{
  "arch": "vit",
  "width": 192,
  "optimizer": "soap"
}
Rows from block 12, named by matrix and row number. Rows with one number belong to one attention dimension. Each number is 200 + 20 x the weight over its row's rms, rounded and kept within 0 to 999. All counts start at 0. After the name is the row's rms in percent of the matrix's.
# q: attention query (model.blocks.12.attn.q.weight, 192x192), inputs 0-95
# k: attention key (model.blocks.12.attn.k.weight, 192x192), inputs 0-95
q.3,092,219,174,199,182,225,199,194,180,196,190,192,190,212,223,188,209,199,218,198,185,158,210,219,182,205,212,232,188,190,243,174,221,202,213,185,172,233,192,154,193,199,178,185,218,179,167,174,181,194,199,196,203,226,198,214,199,223,203,216,201,181,175,216,178,206,206,200,189,255,186,172,191,185,184,227,192,211,211,205,214,217,206,200,252,202,211,214,234,196,208,176,228,238,161,178,179
k.3,092,194,224,197,178,223,177,226,192,258,204,174,219,236,181,191,189,220,191,202,163,232,179,215,199,218,186,210,154,177,186,183,223,198,211,183,207,183,192,212,187,211,160,211,206,189,202,211,190,236,215,194,186,209,217,219,223,171,212,186,198,214,216,207,184,162,175,178,198,175,211,235,212,229,213,204,200,176,198,178,226,198,171,213,188,190,200,203,190,207,227,194,233,194,215,226,216
q.4,097,223,191,203,158,179,214,215,212,201,210,200,194,164,193,178,211,229,176,209,220,149,221,232,186,195,229,225,209,187,217,188,215,212,183,180,195,204,227,209,216,209,180,200,230,207,184,195,197,204,211,182,178,218,198,213,206,206,207,205,218,189,201,175,213,231,233,223,164,187,188,208,197,188,210,196,194,188,195,197,223,195,184,178,175,144,196,170,183,209,207,194,202,216,174,206,191
k.4,096,213,219,190,179,234,259,172,225,235,206,224,209,203,208,189,208,170,212,208,166,240,202,213,217,198,192,215,199,210,181,225,246,199,177,202,194,189,195,217,189,218,208,200,179,215,199,220,192,235,208,206,212,205,197,177,222,215,196,225,205,189,192,143,195,236,219,191,201,201,217,194,217,201,171,198,175,227,173,181,206,209,214,183,226,206,169,223,202,243,191,192,249,204,210,203,182
q.5,095,170,218,234,195,224,157,248,177,215,206,206,182,211,208,181,212,188,219,180,211,199,222,220,172,226,197,180,188,221,188,163,198,181,188,225,198,200,203,181,191,186,202,191,209,215,232,192,186,231,221,147,171,233,211,201,191,193,214,208,208,226,177,187,176,237,167,216,198,207,196,235,192,200,237,211,211,195,176,200,200,181,211,211,186,236,200,157,204,209,235,208,205,182,211,197,206
k.5,093,249,212,223,217,209,183,231,173,250,209,183,191,164,236,226,174,214,235,231,218,195,229,199,242,191,186,218,221,169,209,177,184,215,212,178,210,202,194,196,194,192,236,233,209,182,199,198,242,204,185,218,189,200,184,210,184,216,224,202,182,209,183,159,186,191,165,168,217,193,185,220,164,212,231,176,184,190,216,185,220,166,207,191,218,228,194,222,242,189,181,226,178,207,185,210,188
q.6,104,198,206,200,172,219,211,185,217,184,187,185,198,189,238,199,167,185,199,151,205,189,189,151,191,166,193,197,209,220,240,201,192,242,208,222,209,222,175,220,190,194,213,166,235,204,181,189,205,218,171,211,226,167,224,175,214,202,193,216,209,162,186,211,196,196,191,188,232,200,186,231,185,186,204,167,203,210,221,215,202,200,199,194,207,221,219,203,208,215,190,181,213,186,191,192,225
k.6,096,200,215,220,225,191,181,169,247,189,234,190,216,190,175,242,155,217,222,194,199,223,167,175,179,226,211,219,210,168,198,183,215,188,178,175,209,203,219,192,214,243,195,186,207,204,189,234,191,211,190,213,163,187,190,199,206,194,191,167,230,201,221,187,220,218,190,217,202,190,181,199,209,205,203,200,247,223,198,182,173,215,211,190,176,171,202,149,221,190,213,217,201,177,233,228,196
q.7,109,211,200,179,204,179,221,171,208,202,198,239,187,209,208,179,210,181,196,206,210,206,245,232,205,230,191,200,246,187,218,161,191,182,206,192,211,217,199,181,183,201,214,190,200,176,177,208,189,172,169,231,211,152,179,234,225,232,201,186,207,190,181,204,209,219,201,190,191,231,172,222,214,218,228,234,176,235,198,203,200,175,212,230,178,214,191,181,195,207,227,190,189,212,174,194,210
k.7,112,182,229,193,179,213,193,178,160,182,196,206,198,232,179,208,176,175,186,189,182,181,160,199,196,226,178,193,167,217,207,190,185,221,181,189,210,208,217,223,165,246,208,173,175,182,192,195,208,196,197,213,203,239,235,199,214,217,222,188,174,214,199,211,167,194,197,226,218,169,201,215,208,201,190,227,182,252,232,222,201,185,187,243,233,220,205,178,196,199,191,183,219,229,201,200,201
q.8,108,226,201,193,189,183,195,235,178,197,220,200,220,214,208,172,196,251,198,165,207,192,190,211,200,220,228,188,199,215,197,194,193,216,263,218,194,203,241,207,219,225,209,203,237,235,180,192,221,190,207,205,206,190,197,214,181,197,205,163,231,204,182,190,188,212,209,191,210,199,191,196,234,204,224,233,226,213,175,201,206,204,209,224,208,216,183,181,207,240,194,203,212,206,183,194,205
k.8,107,163,221,198,213,223,248,182,211,187,237,198,197,203,184,157,222,216,224,203,203,173,181,210,193,202,169,236,171,210,195,217,231,237,168,174,197,185,193,200,190,218,175,199,214,185,165,200,189,199,205,212,204,212,221,174,219,205,181,177,199,196,213,192,164,176,208,194,198,196,177,180,219,192,194,209,184,220,172,211,184,189,167,249,189,221,199,210,222,182,237,173,211,205,213,235,167
q.9,090,214,200,179,184,201,215,198,195,190,195,218,209,202,211,175,188,219,247,220,193,221,214,203,222,216,210,217,208,212,182,187,187,204,158,230,190,196,220,203,211,196,188,228,221,197,188,186,211,193,216,207,234,206,188,192,181,170,194,185,221,238,221,194,179,207,174,189,196,242,231,190,231,166,202,216,208,194,186,178,193,200,199,224,212,207,198,222,159,217,225,212,224,192,177,176,191
k.9,097,166,210,206,167,183,213,201,199,171,210,208,179,180,183,188,168,212,230,198,160,198,151,209,211,225,209,186,211,162,226,222,245,194,183,194,187,203,210,167,151,195,186,163,218,176,183,188,170,220,213,212,202,199,250,193,191,201,152,206,198,182,211,181,209,186,160,180,193,181,226,210,182,177,175,228,219,186,222,204,244,227,228,194,189,195,188,220,211,211,208,181,193,216,206,197,177
q.10,099,235,191,218,191,198,198,220,178,199,203,186,223,181,199,189,208,211,224,217,203,214,176,189,172,173,179,181,206,172,241,175,229,207,180,177,180,196,207,212,157,217,175,151,178,180,200,219,187,223,180,184,219,202,201,160,179,198,206,222,177,178,177,215,202,229,204,220,193,213,217,226,171,200,167,245,197,209,186,222,202,212,220,174,177,176,233,175,186,169,201,196,201,183,200,218,188
k.10,101,252,223,208,198,210,201,209,217,204,182,188,207,218,196,235,190,182,214,204,165,225,241,211,200,192,210,196,187,210,219,188,186,138,194,227,223,217,192,198,216,192,195,234,186,210,179,195,197,200,199,222,203,215,161,200,226,182,221,194,215,194,232,222,183,200,229,187,195,206,209,225,215,215,217,176,186,219,210,159,191,199,165,165,216,205,157,194,163,228,229,242,199,185,189,207,226
q.11,108,193,239,195,217,189,199,210,218,222,206,208,209,243,177,216,198,182,174,180,182,198,216,221,200,243,195,184,197,214,192,189,178,196,221,186,226,225,204,177,228,206,231,190,142,223,192,212,192,181,174,197,183,211,193,205,182,171,186,199,208,203,194,220,207,214,219,212,194,209,198,189,214,245,206,199,238,212,205,217,182,207,211,176,203,216,183,180,170,189,200,197,209,184,205,190,168
k.11,111,193,207,205,176,204,218,189,199,187,190,190,216,194,173,190,220,183,145,197,233,216,172,178,230,189,165,186,197,208,176,220,206,261,205,193,158,154,200,219,222,203,205,201,167,212,204,186,234,179,186,220,204,204,170,221,209,245,220,195,191,193,200,190,198,193,181,205,162,201,218,198,178,195,206,212,194,223,199,227,197,177,190,220,206,197,205,193,189,183,162,198,170,200,196,178,189
q.12,101,148,186,189,185,231,186,189,216,211,237,230,199,180,175,189,221,175,209,208,218,231,226,196,215,207,164,216,187,200,199,171,190,201,206,178,209,174,180,203,185,207,207,204,201,190,238,194,159,169,233,196,191,201,214,212,241,182,197,186,213,182,197,205,203,224,222,225,195,179,186,206,195,243,202,188,181,228,214,167,200,194,154,189,168,244,213,179,172,225,192,161,197,197,163,192,181
k.12,101,224,191,202,175,170,197,204,188,185,153,201,182,203,253,238,190,206,196,182,211,198,169,203,203,216,217,193,185,197,188,224,193,182,218,212,199,224,210,210,188,206,175,232,201,196,206,193,203,207,181,179,203,154,211,195,199,210,190,198,206,191,180,213,212,212,179,216,167,197,224,192,217,156,223,209,151,217,234,227,201,184,186,209,239,225,170,199,211,197,248,219,187,201,202,164,179
q.13,116,207,209,238,222,194,221,218,221,192,232,195,219,215,218,178,205,225,223,204,218,179,188,195,198,180,223,190,211,208,198,207,204,195,222,198,206,209,220,199,206,184,233,175,179,195,204,210,206,237,201,226,220,203,248,224,192,215,220,206,160,180,211,205,196,181,182,206,214,227,201,242,165,173,199,219,196,185,211,210,194,192,199,153,202,210,235,173,211,204,212,191,185,229,215,192,221
k.13,106,208,189,211,193,195,149,153,230,202,217,214,198,183,181,200,164,176,203,217,165,182,196,181,223,213,190,142,229,196,180,185,218,206,175,191,208,186,178,192,223,210,204,200,199,211,228,178,179,234,186,224,200,216,217,182,206,214,194,179,208,200,181,229,222,190,201,222,215,198,201,221,216,225,219,206,229,249,221,177,201,198,236,190,196,193,188,187,211,207,199,208,216,226,203,220,244
q.14,098,213,185,199,222,168,209,202,234,213,177,201,193,212,223,209,208,195,187,193,245,225,188,195,203,185,186,221,207,222,173,209,202,219,210,223,194,228,195,230,219,209,167,172,162,242,201,170,203,187,193,181,197,198,210,203,214,201,209,171,196,214,176,160,201,191,193,173,183,221,191,153,216,197,213,205,162,233,210,220,245,225,223,175,238,190,206,186,228,169,196,219,199,224,189,184,206
k.14,092,171,207,155,194,207,230,179,189,194,223,238,206,207,202,182,199,210,219,234,257,208,201,192,210,224,196,218,193,188,196,172,214,227,157,156,226,177,175,199,183,208,225,198,170,202,191,181,231,206,206,212,173,206,211,234,193,176,193,204,188,172,199,222,192,188,200,212,181,222,188,168,206,169,190,183,195,206,206,185,231,194,197,190,166,201,177,179,198,200,225,209,232,185,204,213,230
q.15,106,194,166,188,158,189,163,198,169,187,218,200,175,186,173,196,191,201,216,186,223,186,185,185,199,220,198,201,197,177,211,222,183,210,193,212,198,178,217,157,216,195,208,233,192,204,211,188,208,208,190,183,176,205,170,230,226,192,204,188,222,227,213,210,174,217,214,216,210,211,192,216,178,213,237,215,182,207,201,203,188,199,194,242,195,183,206,189,217,212,224,148,157,184,240,207,170
k.15,095,200,213,184,208,229,211,204,173,208,182,210,235,224,216,220,204,154,211,211,204,191,212,190,202,203,150,174,219,215,179,189,220,194,244,218,183,204,209,224,219,200,190,181,217,171,186,210,202,167,194,195,205,185,222,180,167,212,227,183,213,235,204,215,220,193,193,162,214,191,203,182,178,210,165,251,199,225,220,235,209,165,182,212,233,194,174,240,221,225,224,209,169,211,204,184,182
q.16,096,237,198,197,193,202,202,169,236,223,201,215,204,209,204,244,176,180,195,214,214,185,193,184,202,217,176,191,203,207,185,222,195,193,196,206,154,182,182,199,223,221,187,169,180,209,143,213,214,182,183,198,225,171,184,187,199,213,211,175,174,177,192,251,199,232,220,231,188,215,196,184,197,202,196,205,213,212,165,157,189,189,214,183,183,181,205,198,210,207,243,196,174,202,200,255,218
k.16,103,174,190,221,199,196,200,220,190,189,183,218,180,229,191,213,191,172,168,189,194,198,180,218,196,193,194,193,195,244,233,194,152,181,188,209,228,198,177,184,219,189,163,197,167,226,187,208,165,165,198,209,190,210,235,202,214,195,160,204,185,183,183,180,195,181,180,226,197,190,216,209,192,197,205,213,208,230,205,170,156,190,163,213,186,210,245,191,201,176,247,213,212,188,226,200,232
q.17,103,196,221,218,200,230,186,224,192,163,208,209,187,209,216,207,196,187,245,158,205,178,218,208,201,171,191,182,231,185,209,210,228,161,233,205,212,206,225,198,172,195,238,188,249,179,214,187,180,228,205,228,169,185,216,220,217,213,192,199,209,186,176,201,199,198,181,197,178,188,200,205,204,232,194,188,216,207,226,184,213,209,199,216,211,199,198,222,224,182,189,204,167,210,195,188,185
k.17,104,223,221,199,201,170,199,206,217,209,192,212,222,212,184,163,209,218,229,219,213,207,221,192,204,241,185,196,208,203,223,221,203,213,207,197,213,193,189,263,222,190,229,197,187,189,192,206,251,232,190,202,196,219,168,197,197,188,229,192,224,204,225,194,185,182,205,205,185,202,178,220,226,234,201,178,193,191,175,236,222,197,162,187,211,207,193,211,205,198,164,218,180,180,215,205,202
q.18,093,199,200,198,204,198,239,230,210,201,175,199,152,236,196,197,209,215,211,203,193,192,214,231,194,202,205,196,225,208,205,203,182,189,186,196,190,172,196,191,205,194,193,215,183,199,203,217,207,195,216,188,193,191,224,227,172,227,168,201,226,169,187,166,180,187,208,212,209,197,196,142,183,182,213,224,194,206,166,201,223,182,202,211,186,201,217,187,228,195,166,208,212,185,183,212,162
k.18,095,190,216,168,209,191,232,199,190,212,196,184,228,193,213,173,182,178,194,187,241,220,206,241,190,203,189,192,174,216,170,212,195,175,221,221,223,166,166,243,220,161,213,206,192,208,207,159,184,222,177,207,187,222,210,214,240,206,218,187,220,174,198,196,186,229,229,188,204,199,221,190,202,176,215,206,179,218,157,213,195,199,167,194,206,230,206,197,228,190,175,232,200,237,197,192,199
q.19,103,212,185,173,204,159,225,203,217,190,196,223,165,194,217,212,202,232,234,216,188,218,241,177,172,188,180,203,251,209,204,200,177,183,211,220,191,193,235,197,197,156,169,167,222,236,196,188,214,176,160,177,179,195,210,200,157,198,195,189,170,182,153,203,206,231,187,199,210,235,228,188,174,174,215,211,200,217,175,197,204,179,212,210,195,188,234,185,236,212,207,235,215,194,219,201,189
k.19,113,186,207,218,194,196,212,204,200,208,215,178,173,208,164,225,187,168,208,190,169,203,205,211,173,211,228,172,197,201,220,168,224,195,201,195,214,182,158,226,202,245,210,200,170,191,178,177,196,214,180,207,191,226,234,186,197,204,207,188,196,188,221,185,177,194,154,215,182,209,221,207,212,200,177,221,201,223,173,168,242,201,234,187,198,213,228,177,172,178,203,222,208,181,215,220,177
q.20,104,198,201,192,178,220,200,197,212,209,201,189,169,206,217,182,186,183,152,192,177,185,200,220,202,189,197,174,191,196,228,197,199,205,182,187,186,206,183,194,214,178,216,224,236,195,262,170,201,175,216,206,206,202,222,207,225,197,215,236,234,189,204,166,201,217,200,186,222,204,209,204,191,207,209,199,198,191,207,234,224,210,170,238,203,247,200,237,241,214,168,184,208,198,206,175,187
k.20,111,218,174,200,238,198,211,212,183,217,208,170,195,189,198,213,217,187,217,219,231,199,202,205,184,248,229,220,210,191,219,196,242,225,222,201,213,163,203,203,230,199,208,227,216,168,175,202,224,223,201,182,206,186,219,212,189,178,224,206,195,215,200,226,178,202,193,205,190,220,172,199,200,184,233,226,178,197,202,221,192,198,183,216,229,221,243,227,211,198,190,197,222,186,180,181,237
q.21,101,217,203,190,204,209,163,182,195,215,200,184,203,219,177,212,203,218,242,188,165,175,234,189,195,199,206,198,182,217,218,181,217,184,193,210,186,189,219,208,213,201,222,200,205,194,217,197,169,231,213,171,197,207,204,152,199,173,198,198,210,216,201,233,243,192,201,196,214,202,222,216,217,234,213,193,210,210,235,170,258,173,183,216,173,207,190,197,187,212,229,167,215,198,219,171,164
k.21,097,182,169,211,155,167,211,235,208,186,202,183,207,169,200,215,234,213,200,198,206,177,194,170,154,180,207,204,184,180,200,192,194,188,246,185,195,178,173,214,209,202,206,189,226,196,182,207,223,202,174,176,213,199,199,245,187,211,214,224,190,235,152,169,167,216,216,238,198,188,218,182,199,243,183,205,190,177,233,167,193,200,240,201,229,187,159,218,198,217,218,183,225,199,189,156,193
q.22,094,209,204,200,179,218,213,191,187,187,171,204,221,229,208,140,192,209,207,240,173,198,207,189,193,202,197,199,175,193,224,226,213,205,197,210,202,212,220,204,227,183,228,185,223,180,226,205,206,137,215,218,186,206,200,195,199,221,170,198,227,193,221,211,225,148,200,202,224,223,174,187,177,197,215,201,208,204,217,215,215,195,175,207,191,206,178,216,226,222,207,156,207,217,188,214,226
k.22,098,187,211,170,220,196,175,199,177,205,222,172,209,207,217,190,199,209,207,163,185,190,173,181,232,205,210,233,202,204,230,197,203,177,156,153,186,178,206,197,189,210,199,184,202,168,201,190,188,238,172,218,187,167,182,179,207,184,191,219,173,214,214,214,212,188,202,200,168,164,214,192,178,196,207,216,204,209,180,163,196,175,221,223,203,178,181,216,187,231,174,162,180,204,207,214,213
q.23,115,209,216,208,251,148,201,216,203,220,218,240,188,200,220,219,172,207,193,211,217,143,202,185,230,213,235,215,222,203,202,234,188,188,220,177,164,180,190,197,200,213,230,207,203,183,186,210,195,207,183,203,191,191,202,224,203,196,216,187,199,172,206,194,223,196,193,221,202,228,200,187,192,176,167,216,215,174,198,212,213,208,184,226,220,206,220,192,248,186,187,164,176,190,206,213,208
k.23,123,198,182,187,170,197,209,226,187,230,190,212,198,187,177,185,231,200,194,216,218,201,225,225,181,206,168,145,218,189,202,198,182,200,220,207,171,198,176,203,214,212,243,215,176,226,189,204,228,160,201,219,210,228,222,174,188,207,183,220,205,203,209,204,182,229,204,196,218,178,201,203,214,222,182,201,175,212,209,195,199,218,193,193,223,198,229,216,239,195,185,193,200,207,231,209,230
q.24,097,211,198,197,184,197,213,209,182,153,187,205,234,235,194,247,185,189,229,191,200,230,214,177,193,183,205,202,198,218,207,180,209,185,200,221,204,194,207,232,147,180,199,173,218,197,203,226,206,183,205,222,184,197,246,204,162,199,218,165,155,223,179,248,184,193,194,209,194,173,208,226,199,239,193,211,158,186,215,176,216,234,200,211,197,214,193,218,215,167,181,208,218,165,165,220,208
k.24,096,215,215,220,177,169,198,204,188,164,205,215,189,237,194,195,222,175,190,211,222,222,151,181,216,178,202,243,185,206,223,187,179,193,225,186,238,188,208,195,205,198,161,181,153,215,191,216,220,179,186,194,211,205,195,194,226,171,222,191,217,173,194,237,216,205,211,236,200,227,218,206,207,186,199,187,237,217,200,201,213,194,235,187,207,156,219,178,207,197,227,193,205,192,221,212,204
q.25,108,199,221,207,191,164,213,229,214,186,192,195,202,186,201,224,184,181,172,225,167,182,234,187,182,168,224,194,209,195,169,181,244,232,216,186,166,196,195,192,213,222,191,205,211,198,195,233,215,191,193,163,212,173,190,197,236,224,218,204,197,211,193,194,222,227,235,179,188,191,236,164,186,222,194,230,240,181,181,192,190,246,192,229,175,215,214,195,159,185,225,161,210,182,178,201,228
k.25,103,193,213,174,182,195,214,252,246,213,247,234,221,246,199,211,251,223,178,211,185,214,197,194,164,220,197,213,197,197,210,219,195,169,168,181,208,175,180,180,203,221,210,185,189,223,210,215,180,207,202,186,191,204,185,194,206,211,182,232,229,188,222,170,207,222,211,205,217,200,210,188,195,171,212,206,183,210,214,170,199,245,174,214,185,188,206,201,201,202,190,166,189,196,249,192,210
q.26,103,186,197,188,214,172,211,201,223,199,224,224,207,209,248,211,203,189,230,178,193,191,200,158,183,164,195,225,187,205,183,192,173,179,215,204,208,182,202,205,207,176,205,200,216,204,219,211,202,213,217,211,226,167,170,189,208,191,172,192,198,200,180,167,176,230,202,176,249,205,198,171,185,213,170,201,228,231,235,218,210,170,228,188,220,209,234,174,171,226,203,170,198,197,195,182,185
k.26,110,149,211,182,210,217,212,207,204,191,219,193,202,211,192,241,198,208,237,206,220,177,208,167,162,199,220,188,212,180,168,196,224,183,214,206,199,201,185,197,222,199,230,200,194,218,175,173,213,212,174,208,186,187,204,202,160,195,217,214,242,179,218,205,245,165,159,201,197,225,233,182,236,189,211,173,227,189,216,212,232,216,235,166,192,196,174,207,221,212,207,187,185,198,193,172,201
q.27,099,232,227,225,182,202,187,186,195,203,188,198,183,161,166,197,157,252,190,210,202,170,191,198,170,216,197,217,204,194,211,207,202,215,194,214,217,211,217,213,186,198,224,227,189,204,225,220,227,201,211,206,188,228,216,174,219,175,210,206,206,220,229,187,214,224,206,204,167,208,209,190,196,255,232,182,191,194,220,173,208,215,179,204,196,192,194,210,240,208,226,230,201,189,240,198,200
k.27,101,203,162,207,194,193,174,187,225,193,195,195,199,184,233,170,193,208,185,209,186,184,220,222,205,191,214,233,235,221,214,206,202,196,180,186,181,204,170,205,195,212,193,182,220,222,191,225,203,176,220,228,185,183,153,224,184,192,177,210,207,197,214,180,194,193,208,223,168,173,233,177,218,181,183,223,215,191,174,164,192,193,222,187,194,178,227,226,206,195,217,244,200,195,204,195,201
q.28,090,180,182,205,222,199,180,239,222,182,205,181,198,175,191,191,197,160,165,199,231,178,205,215,178,197,232,188,176,222,204,182,217,225,171,168,216,213,164,198,218,211,184,234,176,229,231,211,199,156,215,206,219,193,169,215,191,205,193,182,206,198,223,185,210,204,202,197,198,189,204,210,218,223,228,201,169,209,190,231,225,203,236,204,202,191,190,209,196,198,201,199,207,156,189,185,201
k.28,093,170,244,176,195,169,216,169,206,217,223,229,242,193,214,219,237,181,201,225,194,188,225,207,213,192,187,221,195,209,218,209,201,204,219,204,224,227,201,193,183,166,223,231,216,163,184,195,206,213,193,205,196,168,148,191,190,220,222,208,170,192,218,211,203,199,213,200,193,232,173,195,210,160,238,187,217,181,231,217,207,156,190,218,180,189,215,183,206,196,206,207,241,180,207,211,208
q.29,105,192,222,218,206,220,209,204,227,195,190,185,224,194,197,213,205,201,183,189,201,224,178,242,208,183,197,196,198,196,191,167,187,195,230,215,198,187,211,206,187,257,179,214,185,185,206,215,192,209,202,224,218,199,229,170,202,200,186,187,157,233,172,195,229,189,229,233,187,184,176,198,197,200,210,172,216,214,207,242,193,245,202,173,179,222,200,196,223,177,183,226,222,187,201,188,239
k.29,107,206,236,203,214,187,207,191,193,171,185,238,198,189,210,190,179,174,214,215,223,202,187,186,211,202,205,220,189,178,179,187,197,186,184,171,234,233,210,206,190,194,188,193,212,233,180,171,192,165,208,169,193,252,227,217,194,228,185,187,213,217,161,226,226,193,197,212,181,225,227,183,212,190,195,171,180,233,195,192,201,181,208,178,224,178,208,216,209,208,200,204,198,184,241,178,181
q.30,100,209,223,204,189,197,190,197,179,238,187,220,213,182,166,196,178,203,192,232,170,224,217,196,188,189,193,173,208,202,217,182,164,164,219,211,176,195,201,205,173,188,223,220,192,196,218,194,206,239,198,196,201,209,196,176,205,203,191,202,178,190,187,203,201,189,221,210,213,209,216,191,160,172,207,203,211,211,224,198,186,231,195,216,236,193,209,175,205,181,183,203,185,233,210,188,158
k.30,100,212,189,194,219,175,211,229,193,162,186,187,189,220,185,195,177,202,227,180,221,262,188,179,140,186,208,219,221,191,178,192,208,190,211,204,201,193,193,217,182,205,169,181,219,195,185,179,239,214,219,202,225,211,213,188,216,227,177,224,183,193,185,230,205,188,218,205,179,201,193,205,247,216,194,227,186,199,166,195,158,217,185,191,210,201,201,248,171,190,212,206,204,168,179,222,220
q.31,093,177,202,173,204,210,187,217,171,185,202,231,194,201,186,193,215,183,181,207,235,198,220,175,208,170,178,218,213,218,195,198,172,183,154,151,208,227,197,208,176,191,224,181,208,196,182,192,182,212,184,223,230,182,185,151,217,183,185,165,157,163,212,211,185,213,217,172,201,187,198,202,245,184,203,203,179,223,222,210,232,224,198,217,193,172,195,202,192,196,170,208,171,218,186,182,201
k.31,089,222,201,226,206,148,178,167,182,176,194,224,210,211,209,199,177,178,207,226,193,211,220,220,179,187,165,227,220,200,167,229,199,203,207,216,217,188,228,230,179,185,183,203,202,212,167,195,222,202,204,194,197,198,224,175,207,175,255,213,209,191,193,182,199,214,197,219,194,188,185,240,180,188,205,185,188,198,204,201,207,220,205,191,196,183,193,156,138,190,199,172,197,214,171,221,199
q.32,111,189,227,176,222,205,190,181,197,170,160,216,212,209,196,221,203,222,165,201,209,213,178,195,172,238,207,214,221,216,244,185,211,195,200,202,219,217,193,196,191,188,200,246,193,216,197,197,214,164,220,232,182,233,200,199,185,164,176,185,186,216,179,195,208,161,194,172,202,200,182,208,195,234,229,210,182,209,184,198,192,191,213,211,183,231,175,190,198,175,208,201,214,170,200,203,169
k.32,111,210,183,212,204,185,196,202,206,184,183,173,156,175,205,219,188,193,210,223,258,194,220,171,229,166,191,227,184,200,196,204,209,212,202,156,246,236,200,199,180,194,208,190,226,209,224,188,185,173,210,203,184,170,208,208,252,184,205,196,181,197,182,241,188,195,192,227,212,186,197,167,207,203,197,179,207,200,214,215,195,209,195,218,238,197,184,223,222,208,197,199,206,196,182,237,160
q.33,096,188,195,184,166,237,204,209,172,222,215,186,204,227,197,186,217,204,183,189,203,207,198,175,248,214,177,211,210,228,197,219,190,170,219,203,248,193,203,202,190,205,141,200,218,236,161,175,203,206,212,198,171,208,176,215,211,214,203,204,258,213,216,213,195,209,196,205,175,191,190,214,200,202,210,219,217,179,230,180,173,171,178,195,233,199,231,157,193,218,219,197,213,171,182,200,179
k.33,096,202,218,227,157,237,230,178,192,192,153,189,173,197,183,176,211,197,225,195,204,225,237,211,216,187,189,215,172,189,169,232,209,217,184,237,167,188,179,195,185,217,211,191,178,187,216,209,168,196,191,237,199,196,175,182,224,204,200,187,149,200,232,185,222,202,207,204,209,241,187,157,177,205,223,185,197,198,228,219,180,170,186,207,220,237,187,192,204,212,229,215,207,230,168,182,201
q.34,095,188,203,179,168,218,191,188,214,228,212,198,159,219,214,214,188,165,207,220,195,195,206,174,204,197,207,216,190,168,220,197,240,211,172,232,205,230,220,207,197,204,212,234,220,175,193,215,233,241,181,222,226,181,210,160,226,240,187,231,180,177,213,192,230,218,207,196,195,205,191,179,176,216,205,234,210,213,181,196,193,210,214,207,148,166,195,235,226,201,229,188,226,182,218,207,205
k.34,094,200,212,218,207,170,215,227,199,202,210,193,192,226,210,193,232,171,203,176,187,173,227,194,179,223,212,209,177,194,210,183,201,198,206,203,199,197,181,177,187,185,187,186,203,207,214,215,171,207,236,204,178,185,210,218,198,239,199,234,219,207,163,168,224,179,201,235,194,175,203,217,197,240,231,193,201,244,203,177,197,230,231,192,210,201,222,210,226,219,174,187,174,214,223,190,208
q.35,093,229,220,230,201,195,209,199,204,210,200,168,185,154,209,196,189,199,186,198,204,201,218,225,174,204,172,182,194,220,228,203,212,198,185,211,185,183,197,190,190,226,204,207,181,223,208,223,210,191,210,169,208,228,182,199,167,191,227,214,218,214,220,167,234,195,203,225,189,181,165,188,204,210,225,206,198,196,196,197,145,197,171,211,193,242,207,193,168,196,244,214,247,202,194,189,224
k.35,099,175,212,194,234,178,201,201,224,181,231,161,189,163,178,194,194,213,245,183,204,170,182,209,232,221,185,201,214,209,228,191,207,180,171,183,218,219,226,198,210,198,233,183,180,201,191,235,205,184,219,227,201,193,201,206,200,207,150,186,180,203,192,184,189,201,206,160,189,209,210,187,173,187,222,199,233,204,203,155,204,193,203,227,187,204,253,219,197,204,233,207,199,211,226,190,184
q.36,103,203,124,221,186,177,218,210,193,186,212,215,200,191,212,195,209,208,186,199,224,159,189,214,150,216,179,200,197,193,241,194,243,211,182,188,198,236,187,200,179,223,217,189,221,170,195,189,226,195,183,213,212,220,205,213,222,245,187,236,189,219,195,208,232,201,181,205,189,214,176,208,192,171,210,216,171,170,182,245,179,211,236,225,188,197,201,209,201,228,218,227,197,203,203,173,213
k.36,107,202,195,163,204,211,165,180,190,221,208,192,190,167,156,210,192,192,227,171,192,197,233,205,189,190,197,213,215,192,232,219,211,193,199,200,219,213,223,196,221,230,206,186,192,192,203,196,199,185,203,192,193,206,215,211,162,224,209,189,167,241,175,204,200,210,203,226,178,147,176,200,202,241,199,208,178,244,191,184,231,216,204,184,192,168,212,233,205,166,200,129,198,195,223,199,222
q.37,089,222,211,198,188,218,219,170,175,201,195,193,167,195,175,195,206,205,220,188,210,202,226,186,204,206,203,208,187,214,143,215,200,210,200,220,217,204,158,202,222,176,216,186,185,227,192,244,202,223,212,201,196,179,173,217,207,198,205,210,221,202,209,226,238,204,226,161,183,210,184,181,200,205,209,231,167,191,183,167,162,175,193,207,194,188,234,186,210,134,200,192,184,208,171,253,212
k.37,093,188,228,218,183,204,207,190,202,216,195,189,246,229,219,220,177,199,191,212,192,201,205,215,181,216,175,178,200,207,185,195,174,196,230,188,197,209,199,169,194,186,218,200,180,196,197,187,191,173,196,245,212,166,159,207,214,176,234,184,182,177,194,206,200,202,211,232,236,198,203,221,173,220,205,261,246,217,192,189,188,170,178,231,186,184,192,173,203,204,187,215,194,222,216,209,200
q.38,097,190,230,188,198,188,177,221,198,190,233,217,216,228,184,190,190,216,239,197,177,216,225,177,169,198,180,217,219,199,195,193,210,208,194,188,183,166,190,204,219,200,215,205,247,190,224,220,197,164,189,219,193,225,198,227,191,180,178,199,209,192,178,191,192,195,181,185,196,205,183,232,169,205,215,234,211,199,179,196,210,202,233,198,181,252,209,216,184,173,201,173,203,172,162,192,209
k.38,098,213,188,240,196,193,196,218,223,203,204,178,220,212,211,205,202,227,210,214,171,201,188,189,176,215,183,193,195,172,214,197,201,185,179,175,179,210,222,197,184,200,202,172,175,161,228,176,190,221,225,211,189,178,166,163,222,190,220,194,202,155,211,218,166,209,206,211,198,233,190,208,170,161,180,200,238,234,181,202,167,173,192,171,190,207,188,186,191,230,190,173,192,203,202,188,185